{
  "model": "audio frame classifier",
  "dataset": "telephone keypad tones over noise or synthetic speech",
  "train_examples": 39062,
  "gain_aug_db": 6,
  "time_shift_ms": 50,
  "n_mels": 64,
  "hop_length": 160,
  "input": "log_mel",
  "spec_augment": false,
  "win_length": 512,
  "num_classes": 17,
  "output_stride": 2,
  "arch": "gmlp",
  "norm": "layernorm",
  "mlp_ratio": 2.67,
  "drop_path": 0.1,
  "subsampling": 2,
  "layers": 8,
  "width": 384,
  "label_smoothing": 0.05,
  "residual_init": "zero_last",
  "optimizer": "adamw",
  "learning_rate": 0.0016,
  "beta1": 0.85,
  "beta2": 0.98,
  "eps": 1e-06,
  "max_grad_norm": 0.5,
  "ema_decay": 0.999,
  "max_steps": 11400,
  "batch_size": 512,
  "epochs": 149.4,
  "lr_schedule": "wsd_sqrt",
  "decay_fraction": 0.3,
  "final_lr_fraction": 0,
  "warmup_steps": 220,
  "weight_decay": 0.2
}
Rows from block 2 of a small audio frame classifier, named by matrix and row number. Rows with one number belong to one neuron. Each number is 128 + 24 x the weight over its row's rms, rounded and kept within 0 to 255. All counts start at 0. Numbers have three digits each. After the name is the row's rms in percent of the matrix's.
After each neuron's rows are labels from the 100 clips, of 14848, where the neuron reaches its largest size: "lies over" is the class under the peak; "strongest on" is what is common among them. Only what is clearly more common there than usual is listed. The data: telephone keypad tones over noise or synthetic speech. In brackets: how many of the 100, against the usual share in percent.
# u: gMLP up (value half) (model.blocks.2.mixer.u.weight, 512x384), inputs 308-383
# v: gMLP up (gate half) (model.blocks.2.mixer.v.weight, 512x384), inputs 308-383
# out: gMLP down (model.blocks.2.mixer.out.weight, 384x512, transposed), outputs 308-383

u.237 098:151123106153168123112146100166078158098136153128109091164105151133144130143143124090143156101128118156140129092180091144156159123156101146132105117090123138128134129132146113115140156163160146124153124147164097100138132118137126
v.237 114:145151139136124114116141103142049156087160142108135106139096160143132179162156173110126127095119137152130121122127103158125126143183096160102122107117160108135143120122165098124103136145156167098123177156150111116131159143130130
out.237 107:119129132127149121139100092092112079125149139152116133087131114157137135087148158136142105150099158139154101151050131146096113175174106106131165129153102142179144113156119135129125138120122134103079150149093128114083132145131118
lies over: key "8" (75 vs 1.7)
strongest on: reverberation (88 vs 25.1); key "8" (80 vs 27.2)

u.84 102:114120131128170105153144159113133099115144135151079114099117128119136103134147135174099164087150151116121091123120097121165151131043093123080107147113156103111127137123146094124134159195154115093097116129153098143109142132112100
v.84 106:106146151140133141138164165108072102125138120107116136054125101130097105139127120172131124083124150083146123117131096120131138122066089112125118147124168121113124134127137117159154135134133154142080111090142111176101125110073102
out.84 109:121120115142126149096105115103073136138153148147186107082144109136117103117110100159125149183086143120153162127107172142132146113133124107147177129169115165131119126146117108113120132103124113152148121150098158087098126135112123
lies over: key "B" (37 vs 1.7); key "4" (31 vs 1.7)
strongest on: reverberation (93 vs 25.1); key "B" (61 vs 26.5); key "4" (56 vs 26.8); number of keys: 8 (29 vs 11.5)

u.240 096:113135155126180112139146145099116066110127097132130113145116183117124156169110156177147155108147136111111126125136143137145126161139123105140149128094118136132171157144117096113149113146121129109082143130142140127101142121160120
v.240 094:077130130114093190122126147131187121136120103100140168134138152157136164143138124133138082139129123120163145128121125119091104133121182111155132125141097126108136110099121123145104098086140133131102150109120130155148124121128184
out.240 097:144180125115086182119168130119121133111100154117148155128156111112174171101112147147121111156115131097138106078151107102161125116155120145137161154132136154143121165161101117112087092125153109107119067134107160124126114163122154
lies over: key "A" (40 vs 1.7)
strongest on: reverberation (78 vs 25.1); key "A" (70 vs 26.7); pink noise (48 vs 17.5)

u.393 099:159133100141119138109128084113119134129100128193104137175096155094118136137138120145141162118123128092110103145153080122139142139141139140116151091091144117116152121166088083144139123120153121149135101119168121081139169156157140
v.393 100:142128164130119102125134138100155168147085092099156126159138136121172160129131135142101108199139119131101138162118147118118112094169146131119142113122105119174155107172107148124123108072085140137129134127099143125151104124145179
out.393 093:154101108141140167149100126135108145145138181151168109125147106126087110130155134160140130096106160147097109097111118121047157149130103103121100142110098126143112119146139161153130095110141114139087075132116069118127121112123114
lies over: key "3" (43 vs 1.7); key "9" (31 vs 1.7)
strongest on: key "3" (58 vs 26.8); white noise (47 vs 17.3); number of keys: 1 (34 vs 10.9); first key: 9 (28 vs 6.4)

u.29 101:134151130116109129150139126109097125134120159140134116139113108119122131168135084148135144112173145107149156085106163131150123129142109134153128167142124118120136146148148137154161065174098106080075119129127085124119156133142107
v.29 106:154166162096163119129125153084119117153157126083157075127137114132173125115131160163131160189150131135104135131122142131175113102140109132099118106127121122137110155151133146085100124144155127126116121187150168119088136113166106
out.29 095:137141126142176171127102139156102113119162165123111112113080150100108114121118124103126114166158122125088167120084122138124105114141101129100157171100145136150128141131135118106112120184159090129149077121108153133088155140158090
lies over: key "1" (86 vs 1.7)
strongest on: reverberation (96 vs 25.1); key "1" (94 vs 26.5)

u.189 089:084119119130156132115115101150178132087104159179135141148160147135106138157120089111114119084159109128108105123100148112113122125128157125115155125133123133177135110128120153138177121115126131136119111130090135077131140138138138
v.189 065:149152107094096136135083157112095109138159139178089142136131172087162151136139141137118099078124118164161134124135113108163110125094135138111147104142123133112160145098140089157133134153148146090134175116160087109122194095127124
out.189 092:161167135106114165149110136082154123152136104153139118108114122091143117177146123144171118122079133121112138150126140132149124086145142098121141095120114140118130170127113143120102117106128126126123106118104162136125087101101125
lies over: key "#" (85 vs 1.7)
strongest on: key "#" (94 vs 26.4); first key: # (34 vs 6.1); number of keys: 8 (31 vs 11.5)

u.398 096:147091111145134107150128087169119171041119120155098122149141141119099151143119103116115148154146090136163135103128108106153136125144125130137123165119158155118154123128142158118112096142128134099132136137103135081123104141111123
v.398 094:171119119123148110149115096146090147082130127127097102136146143118092125148126136127119145137161129152132103109125137141148136131159109150125109172134147128112174121150155160098157112160109136103080112156121106085116119145120100
out.398 088:136153114164101159104111115096092121133099127130114136152131125095133112081093142143122127191106139116148156103105177136119131095168145178133118120164134175147150124178121148140154132107106107138107106128111180097149082166126136
lies over: key "7" (99 vs 1.7)
strongest on: key "7" (100 vs 26.7); reverberation (97 vs 25.1)

u.253 101:095127108135143101141136140115116120099138100106140143107128080166118137112114142122089090124147097130173190121141152114163141183151148118134089127170094111161117142086154140121129111134156148106129127154143163133147103132139128
v.253 108:127118126138145117136145131143133142073148134115129121106120085137091116111114137099103135124080088126148139158114140095121136110122140131135143135137157122134099127102135135123114149128125149175133173150107119112125092115128158
out.253 103:143118101125142110131185142163145122119162150088127119105113089109126142121118140116148132099089080165130075199163140119153163119130118131135110123099141068133110126086125119158141145157113143145146123147135082136118125156116144
lies over: key "A" (32 vs 1.7)
strongest on: reverberation (98 vs 25.1); key "A" (57 vs 26.7)

u.48 099:108105179131137076060112091127175128140117114149086142132134131129120123139121130115143083093139109149121133127137180120095131122105161127123161094144149152141159138141103135136131121126093114134137138098086135094139142097102154
v.48 116:111123154102096097138085137108164133125108135126154113141154122124153123097085150127083089121148110131106135151102169098093149115120154160129183103163125106163113144116104126086123100120126154158107152155119164098166089124091140
out.48 102:131101133101158165135096150084135135107157146127157159117146142116149124103162099104113203134107111116116072158142140072116149044107115134128134120145127104143121133109142077156161107113163143198149144156081129107153110137123112
lies over: key "#" (71 vs 1.7)
strongest on: key "#" (75 vs 26.4); white noise (48 vs 17.3); pink noise (37 vs 17.5); clipping (28 vs 7.7)

u.421 087:176103120130123117111150091158076131129113121181126109160069155091140149121113128117136122086109152128116102141124147152129132106148074120077143122058129125103135118141131110125158124101150147137105117148138127067079133117137151
v.421 080:144137171126123139107163128080115106120124132115164122155104137112145153136117131155162110118138155086103123135122146126121109112144137128133142135122115109140134122126124112132132104102100123144088127146091089100089080116144168
out.421 093:119122105085161175140121148111163141155140163149176110102163121147149133160113123159147126107131134108093173129144132125112140120152151103162122089139079108143118148103144134147078125145161129141109130130123111119138103116135139
lies over: key "8" (80 vs 1.7)
strongest on: key "8" (87 vs 27.2); reverberation (70 vs 25.1); white noise (52 vs 17.3)

u.497 102:105122132127132122092132089162183134154102142173147138138139147136134134146093122137129089129116112117153080138113169139105119124113154115113158098126143121096129130127111098086124137131131126122142128103117109105135172129110164
v.497 101:136111178135165061111112127114135097107116113157135138137081179112137108106149153147127117126130125153133101121138151132091126117125129119089127140113131125106123117113139104116135133157108139139127097139117130107091139145159149
out.497 096:137136132121104143103071087101146151123139119158128101115149083134115138126109111150177146170068122154127133111119160115135144126141130135127136100123189134112118146152097152087085134104138093113156147126139150093106116132087117
lies over: key "#" (93 vs 1.7)
strongest on: key "#" (96 vs 26.4); mains hum (38 vs 17.7); last key: # (29 vs 6.5)

u.339 101:129124133131123130112172092100083110121095121175118143242083165098170178164120090103151117116114176083110140110127141155107112100133116113112149113106120120103160139160110122145128117083148130144109157147139106098081137118139141
v.339 079:149083116131172148102124120120122115125115141154132155150133175099151146107087142129188090127133172104126077114132135150089127119139108090133149154048120135122124097169115137112159150113125150124132101131130153120099120140129100
out.339 097:118139136124143123139132111090171139159117145161158102128153099101139129116152168172062123094124113132136155177118141091114174139146136142156119072158135113161105137087111139090084107139104083131150160137115105092156106114113117
lies over: key "8" (97 vs 1.7)
strongest on: key "8" (100 vs 27.2); last key: 8 (32 vs 6.3); number of keys: 9 (31 vs 11.1); clipping (28 vs 7.7)

u.311 081:138112125114168094133133078113164159119095130174133134198131128111161164141134117139142102148146152092118126127102144096099120127127119137111141112118107103119126097111109089134111070081102104110131105117076093064115134147124181
v.311 076:107126108156110105130108151105144063118166095134135155101150119118172173121111122088083115110171124152094112144153123104161123132106178098108143117138112136115150132101131119135112129151171124139115147145129088108099136120158134
out.311 071:162152137130132119097069113159123160136142121130119095120136105148155138095091119167113137176103089098131162123093091107154105090153111135139123114141154134070092134096165145141078162111131114129161140090136147119163101169132139
lies over: key "8" (32 vs 1.7)
strongest on: key "8" (64 vs 27.2); clipping (35 vs 7.7); first key: 8 (31 vs 6.2); first key: 0 (25 vs 6.3)

u.126 107:128097144132143125143174143133106129134127089143130153121083152107156100103115148139131109118150129109184068147137099119127164132099070130099132112045154111125120145113128107145152114147119137100104137135141139137119103135115129
v.126 116:105106143123122151142145164089162069141106140107117170114110127148157158110114156146131098109138104077122080192135127112146117147123139119085115095146165071148123149144140093140137124134171171111076138111156113150123140163109143
out.126 106:104106184108141162122113147103065089103104161136161127130146143129108175150177124147100121119127154119094142106121116115083096144141115123118166106148137143144156096151124093167149134134109150111087114162138113123128183154130131
lies over: key "B" (69 vs 1.7)
strongest on: key "B" (85 vs 26.5); reverberation (67 vs 25.1); pink noise (55 vs 17.5); white noise (39 vs 17.3)

u.342 091:159126097126129112130129099146141091055116135146105149132161119113107149146116127122129138123151145090130118127144133135136141112139149136095142143145167136106143118141113139117156115153143124126081124143121128065093138143101089
v.342 077:125184098140083164109134107135118107114133147175088154164152123113164191115103120104105086107127104142174140143112110144131120117107167150112118071160123153104131106092127104153092134076163138162173185102132114093158147129129130
out.342 093:139120171111121110144135129099129128107092105124127163162114101090157112112140097121138116141125138141100137098115148123128137157133122155144126107154134127102133136136123146162150136149095099136119133145088141095183129103132180
lies over: key "7" (33 vs 1.7)
strongest on: key "7" (68 vs 26.7); key "*" (54 vs 26.8); first key: 7 (33 vs 5.9); number of keys: 8 (28 vs 11.5)

u.340 097:124101140128169109154149151123112099151120127119169105147147100119110146134109107132151120139160113142143134121125141163121129123149109120142117123107116161142115116117117155166137117102081141132124118122104120110094144108182146
v.340 112:141137122120179145126110106110126134133100137143136116179135156099126169135114171136151133137163102143099154150132134131140137119156135162166146119138101112134138101100099143143148108112114126140141121094161177102155133157138142
out.340 107:149140093093154090135139136065119106124109061123124175141105129145098109102159163144119108130132133071093147136110166113115141103203108145170170134156147127150127144120146115123129127110140161162107137117129163068139111150140160
lies over: key "1" (47 vs 1.7); key "3" (41 vs 1.7)
strongest on: reverberation (80 vs 25.1); key "1" (55 vs 26.5)

u.148 100:094135178134111114107125087180162182084136115150115152157130134145138128134141102118106120120144116132159101126109130085123135100118154104132121140104142133121121115084130092132104114113145126142140163107082090117145121140110185
v.148 104:106145192133147110111095110154162165107138116126139144141132185128148144141136115137134109108135091099180095152135146120097100159126150107119128139097128144118156133114137066127095147102118113124154164101093099138163132149115143
out.148 112:146167112119170152115129108109085109152106087145163134110111123133132109118117171154136137122123151119151125162123154120151127130155130119167151113095095110150144133151138121147132124101110134125083132146117140109113090121098109
lies over: key "#" (97 vs 1.7)
strongest on: key "#" (100 vs 26.4); reverberation (95 vs 25.1); number of keys: 8 (29 vs 11.5); clipping (27 vs 7.7)

u.114 095:107122158121120131126107088169164163124131150165136145153126137137111093130174061130132142134148113158155103113131098078111099129143160113133163159103110164165127120145117119114127086137141120152154121139086156117144100119139150
v.114 107:132118109145172128105086081158169145101115120152133137132144168125137133118158108144120122155133108126151107183125110106123129145163140108135138130102107118131142121130135126111143119128138132117157117131108131118131120164126138
out.114 102:142183107122104117105142108086102131117095117139114122131137165119126126155116145140097132132135126094133180144119186118157126134190164129157121123144116117136122123145120115115147103095107137090133168126118161070139105136106080
lies over: key "#" (100 vs 1.7)
strongest on: key "#" (100 vs 26.4); reverberation (77 vs 25.1); first key: # (32 vs 6.1); last key: # (31 vs 6.5)

u.149 093:161108114127164120138139121177089119124121100162151143115117137137121131118139076170124111089114129083144112102136101107132113135101088118132150151082134114099106128111138111155153106110133130125091133114141117139101125160131101
v.149 093:141145136149126123099129132145093146153101136161121142105100143149106135119113123160120107127118084099117121153096156123124113121099116114090145137113120113125142109132128126121130113085130153136093168101119132139139111140068124
out.149 102:156134136119138136132108157103084128152132134156196111123166118135135113118140118152096207174098134132084157094099170108162121078133142096157137102183097118126125154112153123128089140094131134158177118133087143097134131125123103
lies over: key "B" (91 vs 1.7)
strongest on: key "B" (94 vs 26.5); reverberation (69 vs 25.1); first key: B (35 vs 6.3); clipping (27 vs 7.7)

u.65 104:086147147150091146128149116200152150122108149132137158120147134155076104159149093128122119093143137139153116159122144122098142144129162120132120150141103126143127147160122129127145121112117122124132143112114149136178123138129139
v.65 112:110122186141103145100141141171166149154136134115127132092103129182135086103122142135121113126153107155149101160115140080121098129119158128132114159110139115123106112107141072111149136154106154106130136118122140143153127162123171
out.65 110:115151121163139125106084105102131101130149119149109111121124122144163134089144167124114116149104116134148127163132139131137137085158156123140117132132097195160147099122125100157112117143129121133131115145153117121137099137084093
lies over: key "#" (58 vs 1.7)
strongest on: reverberation (98 vs 25.1); key "#" (80 vs 26.4); number of keys: 8 (31 vs 11.5)

u.385 088:117154120143115161108105127137085129075146143118098128133120155121103141181085126142126118117174104103154144089114126169131143107155142162150156159110169161098153113117126121135151135147129144133119143130125077126136158165137124
v.385 083:155119117123129120136138135112132116090124147108118123112156116114105147179156147104111148098158171123094098141132163111084117084165136162096118126127157113156175141135124130136129146133144143129132114135132140126147163156121100
out.385 092:135113112105145114152113138100150128146135154133177088139143119120109155106092134120122148125104086155088113106086160138121144098175151068161097084181091154120092113101144104133106141110079102145152136149112104088114099123116116
lies over: key "1" (67 vs 1.7)
strongest on: key "1" (76 vs 26.5); speech (65 vs 35.5); pink noise (47 vs 17.5); muffled (low-pass) (32 vs 12.2)

u.258 101:136108150148138126123157142116088140097103131117134150146112124140128121107081149138131111130159121148134122153139134089081130138140117148141141156108116148113127137114113090117136147130102172174126148128130099120143090144134151
v.258 113:143101119117132148129132134140124146123111145118096114142069139132136148137130152113150100099138111139133133131131127146135123132165107157136118118094134117146142148117141105154128135156095143111100121126162113151135154124153200
out.258 111:166092125108119143118120135129199105181115073116100136159156134112122100111110157129167125134126125114121134105131136136120099158153152123132153122156109125146150147139110091140094131133090104068128143120094134071113123139116129
lies over: key "3" (42 vs 1.7)
strongest on: key "3" (99 vs 26.8); reverberation (90 vs 25.1)

u.1 105:149128137118119092098117080127159133132062115190157159157148128086148129126162108138174146142120114122130124137105142127085124109134148105130154099134102189104136102181095156139127076111103112119126105079113167082131131141155114
v.1 092:150127124135143151152139113107075158095135148140158124129136089120128155124156147133092099103121132162097105161135116108111153157166097171112154124115173075157124105109132113150171108111145144120106141147133106092103109133094116
out.1 103:113159107161117173132127121151123127139131132152125099145114122136091126140102124157132144116124148136112121070131078171154140156125146096152069120110092167073132139152133149121104147105133099134162105099149110155114124098150121
lies over: key "7" (33 vs 1.7)
strongest on: reverberation (95 vs 25.1); white noise (45 vs 17.3); clipping (27 vs 7.7)

u.174 100:117165144089122133104121104121171134153117114148130158132148081147127119156136102139130143118148107152162135138109160079121126109117161117121134100159134162126139123136117154139099061107107128162125120119073149068137118126108118
v.174 113:068129167136121139125112142106126084140125128115148138119137100131128123158127091099155111115186134152093128107137190126151135112128144102145132156148112153169149127129120142142146104157142105130132093142135115148146145158129110
out.174 099:151164112132134124129122113125137160116123115146091131130132139093145132134134139156144134137116136094143178093103112121128141105110115137157135125114143164090179139140114191139123143087125113157080138120078159107130082100141103
lies over: key "*" (43 vs 1.7); key "0" (26 vs 1.7)
strongest on: reverberation (100 vs 25.1); key "*" (69 vs 26.8); key "0" (59 vs 27.4); number of keys: 8 (28 vs 11.5)

u.402 098:156150140094113116095152077135121140137096118162188094177118139099125150117178134117133144156110115119110147138098138125141120115151131139149127096142084164143100116144106173143098070099104115144136132126092177023148095150162146
v.402 103:142134136147161129135132146087080111102163147125117099124133119129165123116133150125117183064161189132104094156153119121119142110134104147082146126097166095140128131122145098153173164147166165159118136132164125117103125125139113
out.402 098:099133127150097137149107105120145144115105145149124143142162144128102120137124105102130158140146146166144084098093094116132099132091118110068109112139129183085126154171118146114091142124105100110175099101123097104114121108108109
lies over: key "8" (39 vs 1.7)
strongest on: reverberation (97 vs 25.1); key "8" (77 vs 27.2); last key: 8 (34 vs 6.3)

u.297 111:109113125106167149134151140125072079135126107145149099143068120129133116125158123164143113118116139133140113148106114122132142164128094138138104102082124106126095142146096076121145131136149121118109120126131107123093126134157137
v.297 122:106126117119171134135131141133110096126112093144127108113095155120111113156153101172150126140117105113132157132108133124147128147131105147144140133102085108161123113143124147139144120122100126101086128120110124136099117127166132
out.297 117:109145085121112105118117096093108137134138111127133170112124131132107085110121153147113150139144119126178128148127144091127144154112133149134147158140111127151185115143110143116114098092134144104113129159111146112157108146149114
lies over: key "A" (100 vs 1.7)
strongest on: reverberation (100 vs 25.1); key "A" (100 vs 26.7); mains hum (47 vs 17.7); first key: A (38 vs 6.1)

u.405 078:099163122110138129112105089105184065095102132198132147140167119117129145136130118132128135094159124104111108125107145107114141114101167131100153093143139141124147114142098132110157080110134113137101149154096119056115133151132111
v.405 050:129143115125158126115109099099098095072114121135163127152145107098123174107108119142147121118146109104112143122098137150140130117169126138153112111123133157129149125116086170125150096078125120177130113102140144080116093135159106
out.405 074:121162129099125147159117129122139146111115123155126140125112096087131127131138141175189133148083126126118138108112095128118153124122090120149107087123123127066118175132116163130094113095158136137132107115131141121172124097129119
lies over: key "1" (51 vs 1.7); key "*" (42 vs 1.7)
strongest on: key "1" (60 vs 26.5); key "*" (59 vs 26.8); pink noise (38 vs 17.5); last key: * (38 vs 6.1)

u.104 058:154100119127134114140143072122077128106112125188153120170144119091145126131117129130125126139141165099108108125124138147145167109140088126105133119116141113138150125157102159146160069133134127118107116112120128053087143127147112
v.104 023:119146146087129132095153093108141143094106160192094100190111133104120116151144153124140109102145157110124155134111170129108129097137159198118129123122185109177160125139115148106116091144142128145130123168114161056123113137104134
out.104 051:116109151133115155097057118091147142112113162109109138178112109122117119117106132109131085175105128128156156124104141134097097195132149132154108114138079142122116143155106127090100087133138098114144125120118095123186094119144146
lies over: key "7" (82 vs 1.7)
strongest on: key "7" (99 vs 26.7); last key: 7 (67 vs 6.4); white noise (51 vs 17.3); first key: 7 (26 vs 5.9)

u.399 094:147153117086149134152114135097146149152158137088160087103143087123121146083151140121119112170091103155079131143118128123157117152155153158131112075140140103184078120096116156127064156092100119166148112163101138128127099097145153
v.399 112:144100100151144141177148131151127120123122128157190159167149122095140135131137124111132107099162174125151125094182113155103126171144140078125137165109100138092133119121121140157183081131121115091111095111156107133101141124121109
out.399 108:118094111160092178086117116103135121084106155145064127110151150125125128149117137159123155107133137078184143150091138150108146114142121143127149136126140107133180110192098103067125131123164124120117156096102122111136112142132134
lies over: key "1" (57 vs 1.7)
strongest on: key "1" (68 vs 26.5)

u.129 109:095151157130123101123121146131080071128141119118104124150079146146115126124119097145147133096153139091178110123150140148146133163107140126156102135100116113099133153128125125117149147119130143150103127118139135145137132126158143
v.129 124:132137142115111166109115177120105085146130147084104123128117140148161134144152151130139122115163151121152114150173109124105112144142163134116108136119114117143122133100138106128112105132169142146089142147136117150155147160138166
out.129 115:140152171138090129080150137114120147143093150132121110141131121096143135112120130129136114127136103147150126090141081124137149144171130113095138136122143214167154157123098119107101098184108122091135082156110121116143153105119171
lies over: key "2" (37 vs 1.7)
strongest on: reverberation (78 vs 25.1); key "2" (64 vs 26.7); white noise (55 vs 17.3)

u.119 099:106122098104108170114131113149184151151143145145143131098169108140109145125125120135122106103137100146100132166125149090142140143135155129178121127146142125145115114136124140091122072123114112094132152134109152132156123172086108
v.119 113:100111158133095117099173121141095123092134117114146107108134141120174131127117174109138132124148144103094139131128156136169164149125078130124117163155138153172119173155129152095128126179164102092106113109155170132129108173068090
out.119 103:140183144132154117136099111142133137152119125122152120127114107162123155128170110121157156120134113173137102104136129172116110169126136104111138133109122123103143148115156188091157178143110110101140096148123129146089133101126141
lies over: key "*" (28 vs 1.7)
strongest on: reverberation (92 vs 25.1); pink noise (39 vs 17.5)

u.166 109:107121188136122134154125144156145141117128147126148177108137144146156124116131112161117140072149169137142087141147119115086110144109117113098152161119144126122127130157159110138156118140136153112083155130116135147141108144115100
v.166 112:128122145113097103119144144109135163115076130131102148090087136124163102111160136129150124096109141131144090115132141131116146103139134078092097134120139101129126120174128172139156084114133169095083131123126126144112118107118146
out.166 105:156118123130149167111103132105145139092121113158152142120134124119157135152135141140152149168138182108133147139113163120127115090139114122131155111142136118130156120138140157129165136150147101101126148110153198094120125107143127
lies over: key "B" (37 vs 1.7)
strongest on: reverberation (93 vs 25.1); key "B" (74 vs 26.5); white noise (58 vs 17.3); key "C" (53 vs 26.5)

u.94 092:118140133126163131130111144112107132117120130182106153137102111129119118114166116155131133130142152117167103119135102078125156109101135146139120125087127129126128147088117080137141123123143154149135136096112128130120076151126139
v.94 073:085114135138151117145083147132118101152130135160200114109096150130132102137174105152102120128139136127082129139084193131108133108111090113110130135130121099155137123145122134138175101174133110105107155123092126130102146141158101
out.94 086:102134110111104137114126114090129129149136138141141084134136125140106096106129111137087158164125109159087146092132135083141144139121125129164118097165131120166157139138105133103120142112085114173123134174098109097134081098154144
lies over: key "B" (74 vs 1.7)
strongest on: reverberation (95 vs 25.1); key "B" (86 vs 26.5); white noise (49 vs 17.3)

u.204 101:111105155152138127108181120100084099081141146132135118174091155114126137136138141126085092092186139109136142124093152127115133117134140142114122136127123125127142108109109113130164139145121158151096122141153108088066118100157164
v.204 097:126150135128138108128109170125122092163147135104096147139122205144119129153123128160117122121156130151161137127148157148128095121103138085113139162128119095091155144168139110107136142150121140124110120162143125153123150107124103
out.204 099:112159123149091107098127110111119140098087148165128133165128129136101116095118126097098147138114107157110113085116120119143142159146159096118131159141152169119119156150141137102137110152086131134143122141139129101118089088097158
lies over: key "2" (34 vs 1.7)
strongest on: reverberation (87 vs 25.1); key "2" (74 vs 26.7); white noise (69 vs 17.3)

u.453 103:103134126164118134135169111178071158113121155152113118126059139152117103124170109128107153130099105129151138131111095119129151111149092127143091138100146112120113135141144108165143136125136143138125135118132110132137117135139156
v.453 115:123109123152116147107160104212062168125144137151126110119082151148107119107118143135097104109120151142119142124129080112091154129159109152139138131078130129170132122086145115140126129098162174155160130116116153106165098125136153
out.453 110:106126118152119140121145130156102129156141128178159107113130117131117119108153166107107116144140128149112112126072156163148126136150120126133142128140146147135109099120108141095148128116143141150138143131042144081108133117141109
lies over: key "9" (57 vs 1.7)
strongest on: reverberation (94 vs 25.1); key "9" (93 vs 27); number of keys: 8 (29 vs 11.5)

u.170 093:123126117174113122166142082115096127121108114183174126197113145115134145166119092119099105097160156080161141112165118154134165184145144114120132157122096147139185122105131093146168081122128155105104143087146104117121126108136135
v.170 088:189127136119152196123109128108149131128138144106166146150128101136164190115114163142138108142148123107090110182143113131103098081162144131121122110093145087121119104127116116132144072099129130124121125110140119150135123153124145
out.170 083:075073065167167156165104107113121107118155132192104110160134128121144101089162117133110152161137155144120145131134161105174156111117103132169139162138109121116138155111129110110149129153149108122160067190136095123158080127112087
lies over: key "3" (53 vs 1.7)
strongest on: key "3" (66 vs 26.8); last key: 3 (35 vs 6.6); first key: 3 (32 vs 6); number of keys: 1 (32 vs 10.9)

u.479 097:169114115109132126108110121131144091142137132146129117135149122128169125121137136102174156106116155154158077120162118110170122092142118113076137129128138114114138137160135143123130131149164143103102089139161173090080149163138110
v.479 089:176140114121143123099124077109136126151108146155170114122145123127130135113133140150128144095117103102141104139123128154164147087159124119105091116152140145100111107158113153122118094132132110124138131092154144076069124139133087
out.479 094:155129132106126151115134131077146146135105113132112133137114153120132117140155102115127162122128121107138149092114102134145156143180141111146109141182088094137147128141141113108128120113110131108154121098116140088185086143136149
lies over: key "7" (64 vs 1.7); key "8" (33 vs 1.7)
strongest on: key "7" (71 vs 26.7); mains hum (51 vs 17.7)

u.454 101:115089118127103116122120113113164092078135136157075131119137114104112144151136100109155124123164099154124088121123141120156155057077151111070128131159140136133146136131125118113142116170141129118106111145123122075124149161089092
v.454 104:135082133105145145108131137117185084117135134124111141102180128136129123131125127143162125110156141120127092141130118116133122106097175119121131110166148157148128173118131124128126151185136161145127095124127147107144128135068089
out.454 111:134121137138125119129095147109110115142087116171144150120088132097145093125129138115129109115150177147106169126119144143147130150125117122170159131147099115120146145100100121107109137149132177141145149106108129075134143099141191
lies over: key "*" (98 vs 1.7)
strongest on: key "*" (100 vs 26.8); reverberation (78 vs 25.1); first key: * (29 vs 6.5); last key: * (25 vs 6.1)

u.354 105:093127168123087119145159127106115071120132136134135109230113146113112154152140130133128133118145150126137130108119127147146123120126166110129119105137111123093097125132104095101133123132141135125097111134113099106095130129151115
v.354 117:103118145129126138137146140114104046088113136123142116179104200114098157165121099157154129070113136070114141118105183188160116128139157115143130121140135121112104146160103125137134138116134110157108107118117114125097152126133112
out.354 114:140105103135135128078105112087120108086094100156097131153127126126085131103100125126105126142112139142121123127076158121140155155170104138144172128188136143154110123156109133122119090123117149129155133151098132061142150157103158
lies over: key "2" (90 vs 1.7)
strongest on: key "2" (100 vs 26.7); reverberation (74 vs 25.1); first key: 2 (36 vs 6.4)

u.205 105:158123116133123114138153084141072152056127105151115110134142127100130120138125129109118149137134156121131134113134119113136168126148084138134127171126161124136159116135139166118146111135146144132104122153122139024123105143129118
v.205 111:153116117108158145140145135162102101106103183123093125126163162115119138174123142134153129111139149112152109115146110142125132182131089155109111145118173131115173122157150139092148125169131147081108114137151120130123142129105090
out.205 117:118113128144113136108076117102145114120114148112129161159139134132135096079113142123152115170130122146160128111094165167099122167142138157160116114117114156110158127165115137121121106133112096112096124115145114119171099125140158
lies over: key "7" (100 vs 1.7)
strongest on: key "7" (100 vs 26.7); reverberation (60 vs 25.1); last key: 7 (25 vs 6.4)

u.112 068:175124101159158115105149083156089161095136137154102129148139125085133146110087118122119153134133165115108124150108122127115148106138081160157131137065160152105163139142121155117138171121132140187148108123134120068124118137121138
v.112 025:134140163133142127103141115108124120084083135209149126176092141101122160161122114147141089125151100127116095139101160088122129114114100129122151100098129120137121132118136139144132063094138141169088137132108144063105130166135142
out.112 058:111063140119064156141108151134142137153148134132146119133122141124111080107157146107115140140116160163137114131152119123086120135138113110137155126133104163191091147125113097179114068145138160098123112122131154136162101155149116
lies over: key "9" (39 vs 1.7); key "7" (27 vs 1.7)
strongest on: key "9" (63 vs 27); number of keys: 9 (52 vs 11.1); last key: 9 (43 vs 6.4); last key: 7 (30 vs 6.4)

u.195 106:082153201116097091114106094113135158124087106177159099171098110115116122157131145117114095151100108138139159112081190121139158118131146154132132084146143148153127136107094127140110077102088151112106182106088124106113100113127176
v.195 098:133135157122129108127116125088149114130124080112145160126121142135144142151125145133165155113144194068122113122182114117097137121155161102098157141123148094100133155144130099136136105103144138122100114117153127150124143180118136
out.195 095:136114154097084116094164134114139180135136124128111112103141148122116137121146135158104146092135081135166099122139076131133130106124136138105111096142154114087128145108125107148091144100128180115116170095139107121151118083112170
lies over: key "#" (46 vs 1.7); key "0" (34 vs 1.7)
strongest on: reverberation (100 vs 25.1); key "#" (60 vs 26.4)